A small image classifier, trained from scratch: 32-pixel images.
Rows from block 3 of a small image classifier, named by matrix and row number. Rows with one number belong to one neuron. Each number is 128 + 32 x the weight over its row's rms, rounded and kept within 0 to 255. All counts start at 0. Numbers have three digits each.
After each neuron's rows are labels from the 100 images, of 14976, where the neuron reaches its highest value: "strongest on" is what is common among them. Only what is clearly more common there than usual is listed. The data: pen-drawn characters of a made-up script with 800 signs. In brackets: how many of the 100.
# fc1: MLP up (model.blocks.3.mlp.fc1.weight, 1024x512), inputs 0-85
# fc2: MLP down (model.blocks.3.mlp.fc2.weight, 512x1024, transposed), outputs 0-85

fc1.89:167143060161125093112062132178103140120156151094147115099137094167133165111121155101116115094152102105186114110151106142176169127137107128110160108149057054171110170165085142104151158168188088185097095124154205092104131167156150166131148104130087124176132117
fc2.89:119106157144129145179092159023156134077152113150102145127142122095126152176119136129110121145190150114150159133174136086145148102105115111108140126139166147119130151163213181119080149098152093084109066180125119214132128165169113142111066065127138128088122130
strongest on: four strokes (48)

fc1.51:137090115108143085160131140101176141220135179055126106115126145112129081135126119165168193123138123190103088090120151061146137102167173089090113165105150188150122101115137146135096127168188125203097094101147145128204097087073166154152136099120156134127091156
fc2.51:135124114101093132140176127193097123101166157095156188171111100100087117174136123095090102139144104086126134133116116194145134142105117114148144096157083104095132148152168120168133148086142098133146115156108094117170105114123145101154124103135130176116123095
strongest on: four strokes (56)

fc1.128:093176080128156130140204161109102131160144140152141127157107160093118131167146113171143113128080101116116149157091193104140110176170047193111054190106104153153121106145155161139107130070131116130200111113165132130105106155164118102123203109150150082073195108
fc2.128:077068131142106142133064166127126154125155110175116114112153150149082142076107165115193158105109139104138098090163160135138098091088121051163163099131112112184145125172106163105139097133121121126173141126108078142117148165081158146089092141142183090127072144
strongest on: only straight strokes (37)

fc1.321:140122137157152141098080108145116100123127097110134090132122171157123090119138150145104075100128144145076150116098131055137111154150117141115098169136112131158134151158099070128150124122145162124106121091124071091110144101128146108114131101111146108171131163
fc2.321:097061152090143084109136096119122154117140040132179117106072161120074064105146120141082171177133194065186072133120181155146074149141141156100132174074102118132125102126142161098160148133094110097113160165092131075123200160126095154162154083144090124195117106
strongest on: four strokes (47)

fc1.691:134111077162111146172136106099097119081131178088169116169130116177095165142112161142122196114115176085107132141126118151150149156153227134194125096109154143092143132142072083098111117122102092110142109105151156176152132169173152137161148119111116140135100105
fc2.691:128125131193121130101128150114179153183110136076124104160122145105075101094109122064116061151122150157121129100106152137109156158142096130158110129169100154100120084167218127108130120173117199074113120078103130127184129068134138097167099093164122124123102116
strongest on: only straight strokes (41); one stroke (38)

fc1.138:120120147136117108134196119063175103112106097117077096186133147145124162103167122078179078102087151161145101092102173082133164183191146153163109156122173165150129121049136175125089128142123121154102148084107151105187105135100151131120146123094119092116095116
fc2.138:169142074181130151097115101150149131132123105116118136106103159153098128105128150113116142137133086117068108132117107175163070065075074105140156061082091144143117147183166073083141156126096106142164077107158150144152123194132163123107124129120144157186182130
strongest on: one stroke (57); only straight strokes (51)

fc1.149:095098122052122144112123190146151151140107132137102165182188119109120115120125094117087069145048130144187135154154135099144108131104122155140129128166094093172102124135140133209152162141112092086117176118077100077131053076102143111134165198104114139136108170
fc2.149:162150136121100139170109162133135136118127127147127093127143180139171170148190136150134110084155196147089167099129109128121123126133106141113072154141088179107165132078087122109193121127056112094143113130075148124129076083128160164078080158152205110146107143
strongest on: one stroke (30)

fc1.533:121098151099067081155143168105084057139176152097090195144140126147125120100169156167095114148115109102128140168146126108133185114095133122082095164082092109126165121153155091088112117096140114053086114156065162120200136129158133141127129200090147139107125135
fc2.533:061089133116113129116092071090113191117108150111083142097100136142110171092087105078147149127108111106140124170108145183130126111105158157130179153132178157176121164133155106160126124151128114138160121180118109083183078094119116121100130105101180187114144164
strongest on: one stroke (29)

fc1.417:124095132130093136137180102146138117102157072109133139118106095121141140094109124094092122172108112172118150133108163096081112087114136080155092201120137153071113161201126110080083177165096141107078084105101119182179162079170129114121146090114098141094121059
fc2.417:120078143115104124134084104145117114183150134113131073128169099143164085137117135173169158109145128061137094161108094228127091174150119137138133110073151058092123048128143180122133174150174160093163096083110075067110109127105142137144126087167109137184101227
strongest on: two strokes (56)

fc1.306:123129108141081091131125102124102098098149114206190169124119109143172133150128157127154124179137138208161148123172128149101109087116175125143140066124092145135144123111141122142138185071154153093162154096072112128081134135115115211173138137127141122191147095
fc2.306:150127116155133111100106133110071145165140159089130111107099180124080185123157157177189167154129115112132134119121089098141177119111113204102124164139098147164136129201119102180173094159137083151120094116121086159147032159156164109144129089058116127134094128
strongest on: one stroke (33)

fc1.720:181120139095111119133216133073131160162081082167095114119161170164105107130133134131136095161096129126114111083087106163194115126103168210119164096143154116124128093129145103111121152101145091115124081063140152194134118167146126093144147176119188162156124132
fc2.720:117136157147128142158091123128141140151103155079146099156185100175095173104097128156117130133173095171164126145127142071143127197122114144180113133132113156160098113108110111109078141152092123104134097108173132139178063106121189133163123191127048128107164167
strongest on: four strokes (46)

fc1.129:146139127102140107146191147027076090156116119144121118244103105137115160130069100124128090112107116100128161189143158125098103143107141092097141088139150187172080121094104163176137178203098116091144135187111132171137065125160147047089127063066201188117141157
fc2.129:082150104114133151076119114179136104069094195122189140148083117083137115135140149102099172146092146149097154088158146173100106122130102156115098163112187172147144145167112082091111094105110127163131135064097139172110131140103157123091162179133111184078137094
strongest on: one stroke (29)

fc1.752:082121100084168145137116133079143189124133142131144119139144069129155091158146088106138152109100082100143118125195117164122134177114117111064118098160123073110169105035153124171132182121169098145169147085057150105136145171169117161145090140146124196116161157
fc2.752:122129119092159173139124114137095087154104073144215158148116204106118123135194105166091135127074136172110097120135137117155174089185169111143130178114086089124088131124119161123109137097149130117141153166135092137114079131095045147101111142127118079108133160
strongest on: four strokes (49)

fc1.34:158108175132125162111138115157134144186104163145134164121082143089137106122127163154103128217181090140052148115124098156130128145085146169150143084056117186112142129098111107130134111165089100118132187116137118105097162151075117179125082136173095092135128109
fc2.34:063115034138106151161125120109122178152188108104141159173188144098088128093142121113143144140135115143143145173150073147103131111132120065143134188081103051146109170173132155153136163155142103107129083112133139122093149151128169119102132148093191105163124114
strongest on: only straight strokes (33)

fc1.101:116151065152086090136088082120086108133126137103128113153113123170184156108176067076099121067125082083157124153135182077173127150111088083138080124103155130119137115112126108089151095124111151107140153108126107159120113130136150071108154145121142110168115133
fc2.101:177083166059150028057131144117193068124103123166128150138169079131111159113144169103112074107114089145124128143127166175157163158161147097155142126041150090061112147123149149084114114166133108146159140173156105116120172095128152146130125181158101148113133170
strongest on: four strokes (48)

fc1.206:132119161089170120150167109151129171184113110082125101091148100078140162087119086122181065133102178074137121165091128127105201163143108104125160132149089109129121123143104095181115213129085180067113093126130100171162072125137122187124139067117140106160141158
fc2.206:149163104139094135099106121113094072141125153105109160205088094108146131095146114135132081199120023097171140155150109169164123138157151108133130167142193106168097149081158195139118164131154103102078121130115081131118131138171111116152087122095117123118140110
strongest on: one stroke (36)

fc1.541:115123151095119128159144103140084119121068046095164081064112124163134153172148179156118114147216123151123146165141153050106117153172104104067159096102124112152057094120092131131083138137141130120115094130108131125089148173197110096183161150121177153155099143
fc2.541:114106169109090192123092128079185111164162166132161108103098159121108074137098126124077110239135157054174118059145137152075164113152123134123136093154085117123139094124135189151114114127095170024118113177096135148179096111088109089138194158103126076087141137
strongest on: one stroke (40)

fc1.527:174162090115153134102073150160129125107126113162152127086152113187125153107140157170160145099098135105124191081113151133143099158155170087126160158159053187116122101124156125122140106172089100080109119126160124109141095088145118125125085105113222098182107134
fc2.527:156187118120159129140163143175152156130152149106111138132130124083057102123108095141117169159155111120135082128148135155178151109176168145169134101067169093089146151096118084077160121085131017139159120126075155139088148103116069217149069141113148156115129122
strongest on: four strokes (86)

fc1.155:146173155116067135150170096155151136107049135150146146165162124168124062104157080112163162141103134160106064106083145179119179128179137086164058148118178186157130090105088134129130152140140113103128156166143130119095155051120076130151141141143119067150154116
fc2.155:205100099156130137094147129132152130136093071112152094172165131131122164143078141144115069152181145146115116118153125044110076108154169144087159125123120142158118121152168079074131135193094137152138105072129180166157118131103087118131120181149139132110183100
strongest on: one stroke (37)

fc1.576:080087131154156117165053135147082145128103117168168123125144155155159147155153103150123133114187137103140185135098115140136107142150159140130130141079091087111100116094163134159144178180087081069088079132054170177105158133147115142135091155149178119117159168
fc2.576:179206134123128148149128173122171075131121117138128152082095101122121122115131116117154107073126102177148117144110149091138086146146065106134081077164087247095166147109132173054106163175095112159158131179119102203141076117074117136165114139109107114155141085
strongest on: four strokes (50)

fc1.356:046201095122103107082079131142147191170130162069164071064196107118102160182154159141113078127153088078106102116126087121135154119147125143134149131126049095127073053158135092074087085086088127114099127118083116119132067120195156153194120129159164139118160082
fc2.356:149071119110101139055123102102120091086098096110129113121151026122151111177104092071109110147164166127183110109153124130086159158186169132130106159129106144125103114135094153115170141162175129156114158125104168120153139147108014097107147096181092129147075132
strongest on: four strokes (55)

fc1.736:158096110123150118127122076106172169144126173164142097122185109146137114165160142179128113107144161157143112133172123165109125140118156071121134152158065101161154123143184111114097100132163144083142148108133140160116146142032051162126106133140088129127111118
fc2.736:153092089136104118086095146144083141103139131138163115178084129138087069133108088104064162178116060130139157091117108105093117081110120167176203077179128115131103169159100128089120125120155123158161153110071122162129152140111156146119105090091186159072145116
strongest on: only straight strokes (41)

fc1.225:114111138124123112076138123131169141076160150156107072123114196111085143131086136138112102164126130172099129128120148167109093152195144120124166073149050108116124151113109161202129153176119108099136148070124079124075144141143156103096198119154141077137129128
fc2.225:115086118138175147122147099149046122223095169114113115033096152105168089136204123127123188049112128088071130144191127132155110146102109117151124121142164118097115092178140100115151142136153082156089097177104144141130133170115066107126120137122134128168131151
strongest on: two strokes (54)

fc1.721:129103185180103139070143152162088121121166115176072168124159043162156051137110123137104126112095096116148143124130152165169178073055150120136090118122122108128128142062119129123142113160112154107106093151138124162097174102180154123084165090049205130118150125
fc2.721:123085180109115180131190102100119086150131128106136166169112154129157102114116092085126138090094118123112124097100188080133135125138121099131148122058176131096171168146145161131126123141133085057105103059147093159137157178076123142102114092128147112099169150
strongest on: four strokes (50)

fc1.713:058202113115079104116154120096152115158173121134143106118146154089149093123154072128152089098093138125083143142082132117093105080142101069097156081119146081162096154152088164155162151164135107160144138133151095084170074164104101110090092190087120153116170093
fc2.713:140091089139141142113093110139082145165151108104158085129183080140191161139093203172152148172145118149134068122171209104165127157139142129124180156147122100099151141150100130132131097084133161175124108113098151138098129116118153070116148105170153104167077122
strongest on: one stroke (32)

fc1.226:115106104105254152093097087171133123145155098087123152079206171120181182117169072107140122109136182122076117086122104075118129179117129132129123132145133161116078113142137095116102129068115148161128081072138083055121115067115109193122143122108126151092131146
fc2.226:116124120176164146173149112104100090110104116193128106188141140171108064111127097177150153104174171114162112146158144088089146108167113120128131099157111088141090110155167139139077114105081095153184146152173192126104145159160130059078109160200178075187136137
strongest on: four strokes (56)

fc1.261:116126073156120151101101116055145173203137088146146103098149092137102100071163155190138161164095144142113143135129121094136071081124178141143144080160111143075120137085135064213143127119127115165110112097082139126145164113148117099133171082168132150132131122
fc2.261:134130131177142194145157070179103092060085194092186120167122158101103174151096123181139162083156156088091103142095099128115182187161154163136149117090101093137177148155152104042150137162103084138128123113108126128131164152113097137065149115099193129141116111
strongest on: four strokes (92)

fc1.251:171094124148150087108124214148100159084136146123124163129137145164076184156184165160135094050111134147123086093127079170146127157172156163130091168063152117141126078141139139126088128114132120144130143188156136171109169136131151131157092123168131128193124114
fc2.251:085215106081146072127146132138160123155178180156172158126179117083163136098111157127145139127121135100107032152121146141085095150104045085149101112142075208131151101122145088147166126089135082092146144125082071104156141156103151129127115161098122125130158190
strongest on: one stroke (29)

fc1.378:110154106110078157144173144102101194149159170028116091135144139105155068092137127112103070138101150127162099085124160109139185194183107166114124160157125163094119129087141145165068116084069148136115161139155138178123113160085126163138094104095124118167131105
fc2.378:124113136125173133129097105163108085095102150181153080139077107159121185134127144103157169099102115084137097080118090136168098083115114158172159117150105151139142119206161092052146189070137129141103124179116163184116132148111141083151120096123121165108156148
strongest on: four strokes (49)

fc1.393:082133102107028121116130095166165116133120136152154152132146114076148172128087080070132134119099118148202153105166163160077165074150109122160095150150136109123103196166151079150131167110200140120170106121178178146126150146124109074112105145139125119173164173
fc2.393:120162094145128153077064137135093125119116143102167122166150223167127106135147116128073134141153154152133108100132130087153080184157204150109123132086139166098126094122107177182114139156141131120147112158129131124124088174123138161134154115147155135137138110
strongest on: only straight strokes (46)

fc1.678:072203092128177162179149151140115092109101079096087173158135187170102108157138174189143128104079097130141170137106141151126115135090165076174127100083143125119083167147136051120147117089200044099119127150091128161181179134135177115090106153098114128159155166
fc2.678:144128118128101122134091145121104142145172122128137170084135148084142174145153106122151090165166086132136102087176127183118118183160148117058144175165136122157120066098173190140120151140159177145087195139189114127089097115132078118105168122172126096136151113
strongest on: only straight strokes (36)

fc1.349:087120140077114155052122091146167153155100085150074146123176168155129117167062139142116150114110153138107134088159126133132112038117135145141141159166155130127072139129097101122076120092111089129163082101161163158161110131119110131145131093212147175121175068
fc2.349:087121086127146089173181134096151072143115158202152146151124113144058094149189090095155114164131152086100125159124059151119071125108150129151132125145082132125132117109123119154111064101095113110131202126148097113103109132094134133128094164138142116055138135
strongest on: two strokes (59)

fc1.757:148125112169147143108115119127123115102118122108113130109130139180135123097106114155101104168121193153129145146135121173121107076155110167118132156093123135192122162117116137109097059142152155065138126216182162096114154143101122169137164162119084152133143083
fc2.757:165152117168142121172131112109068132104122149077115138157135107082077154132186139173104137123168109117164146126134118074116122166150117153166101109162171137173165120129200041124161123130141093146135125129118100168148118099147126023140092187170099146147161134
strongest on: four strokes (56)

fc1.409:170072171094119134171097157151120158105116152150132073106073120038081081116058158149148057116144091128102058149171108155115144163169081154166155096128132120129158097097144147142114117147121128118127093226075140068104091105141132136050137093124144159112161102
fc2.409:131154101143092155080150160077142108163159109130139155105173152106144115103118167147123127128108123097119113149130137127121127132188108090095146117188167114114076097144159129136140161084148138147179150091108169134130110136115139082138129144081132122159137145
strongest on: four strokes (57)

fc1.547:069121113101092160173148089184161128197124087103138129135141102167079111101142053181126163069124129108140137112120082099137131100092121142119195134118134078124123078083118066135150158198143132145155128153098112149097060055114235150151128103124140159111137106
fc2.547:149115150134107188107099124108104118079138120126073139124108193108116137161111134146105104089116128148136118105081126121122168145178110138083127093088102130113088155139161123120137069124102159171206140180097077116155130103141134108207145115125147100083143078
strongest on: four strokes (48)

fc1.132:091079105151107097182100103140098157147138151139124151128122070101130104132123122177121121082118116133166149107116134170131138133119089101084106150085126124182107202135183107028111129088101112109117138134179117089147067111116182163116161169083080143147191126
fc2.132:072107154166093103074132180156163135134129061091158097190099156113167152156161081134123131141118132150167095173139180105127143166165128125100124129141157134114137147126208163155194173088124146156161179147095120133117122125126135079187106148147158152095124135
strongest on: four strokes (48)